From a checkpoint of a small CTC image transcriber.
Model: 1.47M parameters, 64-pixel images, depths [2, 3, 4, 2], widths [96, 160, 288, 512].
Training: adamw at rate 0.004, 29400 steps, batches of 64.
Data: trained on short English words printed on busy colour backdrops, 83.2 epochs.
Rows from block 6 of a small CTC image transcriber, named by matrix and row number. Rows with one number belong to one channel. Each number is 500 + 40 x the weight over its row's rms, rounded and kept within 0 to 999. All counts start at 0. Numbers have three digits each.
After each channel's rows are labels from the 100 images, of 14976, where the channel reaches its highest value: "responds to" is what is common among them. Only what is clearly more common there than usual is listed. The data: short English words printed on busy colour backdrops. In brackets: how many of the 100, against the usual share in percent.
# sq0: squeeze pointwise conv (model.blocks.6.sq.0.weight, 72x288x1x1), inputs 0-95
# e10: expand pointwise conv (model.blocks.6.e1.0.weight, 144x72x1x1, transposed), outputs 0-71
# e30: expand 3x3 conv (model.blocks.6.e3.0.weight, 144x72x3x3, transposed, each kernel summed), outputs 0-71

sq0.22:462520474571501503499503512485502477501510506507501503490501497502419512503503504511503491462509484496522570499503498502507503496502572512501505501497502488496493480504574496502485500479500503504503512500525497360503491481519581478505503474495467513501500456500502503509569553568510500495
e10.22:525486473476461430472471466492513461428491492485483476477458484516505468441514483428501427510494482489427501393477483466456434507446442516426477508482506485498490508411498487488340500472445501514485502514374493491424
e30.22:565533525519444501513567555506444520461485472441429506498524609490508554460418466537527502466513467468466524485556558460426467490502523502483495506553509479460484495527480563459494560441547493543417494457530433441507
responds to: the letter a (71 vs 35.3); the letter o (60 vs 33.8); the letter d (43 vs 15.5)

sq0.6:507519525510505502501504501511502492502499496500502501499503500497540496501502503499502498512497492491513509492502501495494501500504502496501492502503502491501491494500501490496498499502502506507502499501511495523502498503515499494497503500506540497501510515496499492500502504505497501504
e10.6:520481458460436413455525594467497435492484499483482467470476485500483446422500468469500505492494477455493497490469479496427466490436429503489472486480498476486476486492491483466425476533407472506475498503460470497516
e30.6:481504490507442461564414466492508537510380529474489434456491507404449567500433438508543515525546566484432456417493497559550509493475447558475504510473517506500533496470424465436503531439505463555484501541458521501552
responds to: the letter r (72 vs 22.7); the letter d (47 vs 15.5); the letter m (33 vs 9.8)

sq0.19:475488511536490489492493501492490507491499499489494492494492502505431499491490495494493491464495508498498523506494494501503490495491523494491507491496490513493497500500527515499486494499491493502491491492492505466493505501492527500494494483493524502493500488508496505496515514514499492494
e10.19:449504510508514533513490570464469537458501465509502510512463503470458534559467495590486597458501458477601458408507506470523439460553554468600504477463479503470502482415476502490561464495527518482502489483488476498611
e30.19:415591448549548452446415533554564500499477541515535490471496460478422449545524490353447563443507541522491493472526509564482553544486444493502488508460518559467500531497453521490522469541535520495531498555504547518449
responds to: the letter o (86 vs 33.8); the letter h (47 vs 12.3); the letter r (47 vs 22.7); the letter k (30 vs 11.9)

sq0.65:554480528549498499504509494491507478504485495511506504509504485487428497508509499507508492537510462480490559485506506488492503508505545488505482505495505472505490492499545470501528505524503497515502516505494482450507471523491551492502507533507520482505522497474503485505529540530489506507
e10.65:522506511512521545515456484475449529495500488504504512513489503443414525554446498571474569432501478473571481493509507562527487423542533445575508442481474504433501448496477503482508417468535524466506482462437464498564
e30.65:463498470546560494479509530508503488535484532523535492509484557497473412470552444472476495479462526515508461472601535470468393439455452511422532448494480529491507501474473535469489515555512469486531481469461469481525
responds to: the letter a (95 vs 35.3); the letter r (55 vs 22.7); the letter p (30 vs 13)

sq0.48:487508488529504504500500521439507553503528521505508505495502525532420517509508520501502514500505571524517533531506504511531500505504556515502536501520503554498526517519554549506513499497504503486506497501508534475505544502492545519506505510494499518504471464545505529504538549527510501497
e10.48:537503507507509511507517499528539514536499526501503505506527502537570514512540496518519520557497539525519525546505503425511525560512503536516504542535532503550502539531536503524588567516514489521504517522666552505520
e30.48:498466490409537437465477451472514494498487562481524535563555466445453435532557555518519456558522449490494539501423481429510497475465452478480460516477431514412488494549525446502501473526468521476541502490536455497502
responds to: the letter r (50 vs 22.7); the letter h (44 vs 12.3); the letter u (31 vs 9.2)

sq0.21:404492429506478481489485491444489487487481482494485486463485490481483487492488488488485482416491510487467510494487485478489484477488493493488481490487491487477487493492497481491428487448489470469486491487466490442485506438500496497488483436482438489489475411481487485491475517468491490478
e10.21:411502497497499523496443457547477488608490514509500498499570500484466483489479482463484426472499546537435520632501501525494619471490521484444500477544481503472503478620489504511648471459500472500501483496531505472409
e30.21:581496485458518501491531496448457488462515542553501546544523576554486465488528432487439394435447497450510547446530545459496459498501515467505498502538434508524451497533504490508497475541514396459540558425533441446515
responds to: the letter a (85 vs 35.3); the letter e (65 vs 35.1); the letter h (31 vs 12.3)

sq0.27:570528473543493494498502515572505514500507507498506497490500512515437508503503500494500530574495546509498542522507503509504494506497550510496519497502500529506508494507551529500551493482500495498500497498497513435504537492522555490499501551507453517501499589520501515497537547540516498508
e10.27:470505514515522537517529518462443521511500488506505511510496505445410518535448499533479529426502458456535484511510508509527503424528517451523509422465456508425506428518449504456533402517534491472507472466494415497526
e30.27:489463498410482458466517485440480470439488470473512475489491548450514489482480477454525450443458490510505505496457548517491527507492400523547476472505484489510518456489464460495498487483467437486514523415531518376448
responds to: the letter r (73 vs 22.7); the letter a (61 vs 35.3); the letter w (25 vs 9.7)

sq0.57:478499504533507505515509510467505506508501508503509509516513503512481509504506508504511508498503510507500533520508512504499509510510545502514506518508511526510506498503547526504488512515513505491508502515507520503510507511508557495513510496513503512511494448520503507504538519539506514508
e10.57:512509520515526541523481492529470526570495514501506510505545503455460521557466488573468593467497547516597513582507505614537572455542515453571514465548497514452499470573503504513545460491542481468515492462509499478596
e30.57:459440499509482456481491473406463428471482499468466462489497517488513474435511509498526409499476514535504448460499525514540492477449468553480488466462442470525547443487537467480483507487448447410499447387449457456535
responds to: the letter a (88 vs 35.3); the letter r (77 vs 22.7); the letter t (58 vs 22.6); the letter s (48 vs 16.3)

sq0.1:491531475529491488491495499528487485492486497489491486481491484492587499489490496485493477448486485486490513493490490495485490488491509488490489492496489489490483474498513487488492492482488490500488489490503493518494488477553513471488491486490468494490509525492489491489514518510496491489
e10.1:589513526523534563527533531525465539561502526511515521521556512455451536560464508576481587459503541518586514568521511560540560453549541457573520455539489514456513461565496508511513448535553480470516487466489482500591
e30.1:459506492476497449546484466506534488427451522499510454453474487351547430530457411411441538432404537514445455546465492533524504517433459508452509432515493477569510461475466437440490495511479479517487455547484499467497
responds to: the letter r (91 vs 22.7)

sq0.15:525513466554512517517518515449517518519523509522522521517519515518500528521516514516519507556513519515501563496517519514519515521519541516518516519517518521517511518520542519521520518512520507537520520517491510518517520513482545512517520533513458515521536492521516524519507550495515517515
e10.15:542505509511523542511519452511493549546494512503503517518528502489510544531498501515501473498494518511493508549511504602522520501529562495498501489519504498501502491534508499509622510515538530497501501491706515509444
e30.15:490517459500540478457454513482473458569510533485547559522551481494423410494535523486500455577478482463527512522505489487440483456439435492437511482431451571434505535557494529487456484517500512514559495484531452490491
responds to: the letter h (81 vs 12.3)

sq0.60:484498467459506511509510503474501486505501503505503510498509498496450491506501507499506500494502466496493473491504509504498507505505469507508500507510508480507494489496467487509509510485507492499509503506487489480503478479488462495509509523507469501510504443487497494513476484477501508504
e10.60:526492491493492497490497555456448483435485474495495493492448494452424484478451482463468444437492447457452474432496494578490437434479483457454491434449454495431499436437451495464420420524488521466493470463505428494425
e30.60:572501510465446507446523493460505487459494471462432579524549547487443496465450462422466478474551477473458577465452498485461452522482564504477510477469531523474508549566511498472501538449530471531489501479560444455445
responds to: the letter h (93 vs 12.3)

sq0.30:474494482547497498499500497495500485499497496501499499494499495494447496500500499501500491459500485496495539488500498499497500499500528496499494500498500488499491504496530490499481500489499495504499501499493486450499492490492531504498500477500474496500507484490498496499518522515495500500
e10.30:461503511509524556516482484485474516487503489505504509506484506468446511574471505602487625461502481484623487483507506515538480452551521464603509480484485505473504482483485504488528462487551496482506491478556481500635
e30.30:510502483480525469412485539505518426491505450504557548525512511519460409503505506343457507449472468527518526489475592454486503494487532503509475506485455540475511525517515501508607501517539432490533511448510544461463
responds to: the letter e (92 vs 35.1); the letter p (33 vs 13)

sq0.71:521521567512502501497499506503502518500505499501501499515500507506588501501502500497501515536498508502515505508501503503499498502501510506497502497503501507502504503502511506502518499531501503494498496498518510570499513533547508500497499521502585504501492518508498503501518490520504498501
e10.71:555479460462443436455522589466483442483482478477480469472472482488464449418486464452492474474491457459472481472470477494431478473427451492462469472461479473474476473485474481458459460524416470496474486494484449495472
e30.71:460501505532420501517387470495493540509370566450452454501446502455461545499433490503510531495497555438430489444510476565541497499426479492494476495457535507472505528445472504430490510403492501555472457556478536512484
responds to: the letter a (72 vs 35.3); the letter m (61 vs 9.8); the letter r (54 vs 22.7)

sq0.55:490529402530506505502498491500498500500498488496496503474502504498415492497497504505495489472506503498523541505498497494501502495501582492501501502506498512494496509493578502497504502457499507499501496501521502436499493447511567515501497494487387492501496479505502495499576576572486502492
e10.55:577492487487479455487533533531557478493502516493499486491508498559578483454558494428531433571501528528432521498488492406473503573461461558438493556525539494560501553496540498525461573534465500540494526544525550504448
e30.55:531526499530490498447521558500385448489463521470463497572511501474463471466531562467526492490521448555450539513531485455433497427481510539471432495471431447447538451525547606484462452475571488466459453481529446449473
responds to: the letter a (87 vs 35.3); the letter e (64 vs 35.1); the letter r (58 vs 22.7); the letter p (38 vs 13)

sq0.67:503523493540499499499500500515501483498494495496497499486500499494529500497498501495498500497497512492503544503501498498494500500498537493498498497497498502498492498492537500497503495480499500501500500497510495502498521490531541495498499500501484502499503504499496497499537535540501498498
e10.67:506505511512522552514489505463441517473501478502505512509473506440408512533440501539472540422501458459542478468510506530524470417521517440532508441462461507436505446470456504462489416497537499464508475459508437500536
e30.67:513480521508509465419510538472475443484490504478560517495498533499500467432505496431490485489474497519521481494492576497519510478495531527512492497428497505477533506500508517506536629503527482460530496402484537416420
responds to: the letter e (89 vs 35.1); the letter p (39 vs 13)

sq0.16:519488513572486488488488495506490494489483494491490489488489494497480497491491489492490490517488498488494564501491493492492489492489563484487500486486489497488487491497566501492509490499487483499489492487489499472487500507507568495487489511488507493490504517497486493485551548548495487490
e10.16:516503504504505504505469512460469508456502463504500505505449503461418507533467498550475568451500454456566462417503503496509438431526498456567502462461484500443504466431479500466483425480509466484503483475457456492593
e30.16:498552497515530475510518623538510478538493475500535507505512558490430415506506504435484528461434483504485511451570572475477515461471522488491480500551453535491489518517515557490601514522582454524490493477516500448468
responds to: the letter p (63 vs 13)

sq0.39:434494469421494501504495494441500526499510504502499504493504521505558504498498501495496497449496524499474438504500503503506495493504446501502509501506502527497513484502441525507468503490503482500506504504476513583496510476479433490502496472499480499505495413514496509508434470432500501497
e10.39:574506499500505497500569565529448516548472528491507505503545500444439516493450452471472446440491546543460525569505499663506551436495505446469500442543472498441497449553479500534455443549502518465499483457623478489432
e30.39:505466482510494541457458461442461440498503489454484535502506457527423369464472536449482460477479513543472534503458473535523499483430591543471497513465491515554549516527550519506518495489549519487510424501513447474422
responds to: the letter h (95 vs 12.3); the letter s (35 vs 16.3)

sq0.64:506507526478510508506510498511505505507508507502506506501508511507523505503505508503509510512506514508514477498505503500502506503508492505507504509513508506507501493502491507507502502498507511499507500507513499514505519502510481489506508503511541496507493510509510502507508482513496508508
e10.64:504476454456434408452514557488509424496493499485477462463493480514504435420513483451508465508498493486456497493463476488426484509436427518466466500496503474503478499492498481489483497522407475514472503514466485498469
e30.64:444505478561450467516370481486515530485431501480466450411441490467454560494430439516527512493519536451506430442516496556544490530492494525461500507422526487499515482424414497460491507442482517511515473537437509527530
responds to: the letter r (66 vs 22.7); the letter i (52 vs 22.4); the letter d (50 vs 15.5)

sq0.11:493491512523498497499499494490500495499495496500499499499499495492548495500500497501499496493499479496493515489500499495496499499499499496499493500498499487499498501496501489498496499502499496506498501499493491560499487502492502501498500496499519494500507479490496494497496496495493499500
e10.11:432503508506514548512478520484499516475504485506504505504479504498509512553496506607494659497502483488649481459506504605523467502542525494624507510486496505508504511461494505497506518488529508496505497496632507501699
e30.11:459505492506550481467472503516530468568499572538564492461498403510496430514562590391450546607524549557504481496492493520550549474470511515489526503443487562505524545499569490504597499547497492542530495548492561559507
responds to: the letter r (46 vs 22.7); the letter h (33 vs 12.3)

sq0.26:487515471464491489490485502513489513490500498488489492481491497505589512489488501493489502495494515511485464516491489498500492490490459509491501493501491514488510505493459510497490490480492487477492490491491510527486513480502463503491487491483472506492473511506491501493458464458502492485
e10.26:307506499506504512497519574538511504520462519479511509511533507514515508476512475479512469510480536562469514543503504359491539512469476513466493515532512498508498518523509497562665515510508524508500523510672519497464
e30.26:447457501548440464423465517462465473423464508450449434446457482501510520463502557480538482449539474530501440483499500473524495511510474521492469523434506434509530417447535539513475484436485525419508462474448488491478
responds to: the letter o (85 vs 33.8); the letter r (70 vs 22.7)

sq0.59:491476529440494494500498505473499510498497498502497499500500507499527505500501497502500506512499498498476443503500499498496498496499454510500501501499500499496506494508452497503490498498498484502494502500468506505500502496501449494501501492500558503502502479498501498495459448463505501497
e10.59:492478458461443432456505548475522443453480472477479466474453481524525450421521470442511455522488456460459480443470475512433454522425447521443467532460507473532476529447502478460440530521421486520473504518515515491451
e30.59:543496492480467521476370467466464462513394577491502473514426550470452502478433513460458494527411564461443525411510516493581543440490492513542502512490460526494532553430479474449514530443520419545546496504470556455456
responds to: the letter r (75 vs 22.7); the letter m (31 vs 9.8)

sq0.58:496483504474497498501501487492501487501496493502501501497501492487542490501502495502501491474500463495486477477501501496495500499501479496501489500497502477499495488495476478499494502494502492512501503501490481561501476494482469491500501491500512491502514464480498490500478491476487501500
e10.58:456502507507515548507493574501490532468496493500503504506486501486502527556486484593492608485499501511607491453506503583523465490542529482607503506499500503497499510447503502512520508498535536488503500490635520502613
e30.58:511536463392553491570485499498504512536498576519542550496519386504514426495564574461474494594497570506528460516453446523523533495499549503514563520476488597532518598519519465491527508545545492564543503507488486489480
responds to: the letter h (84 vs 12.3)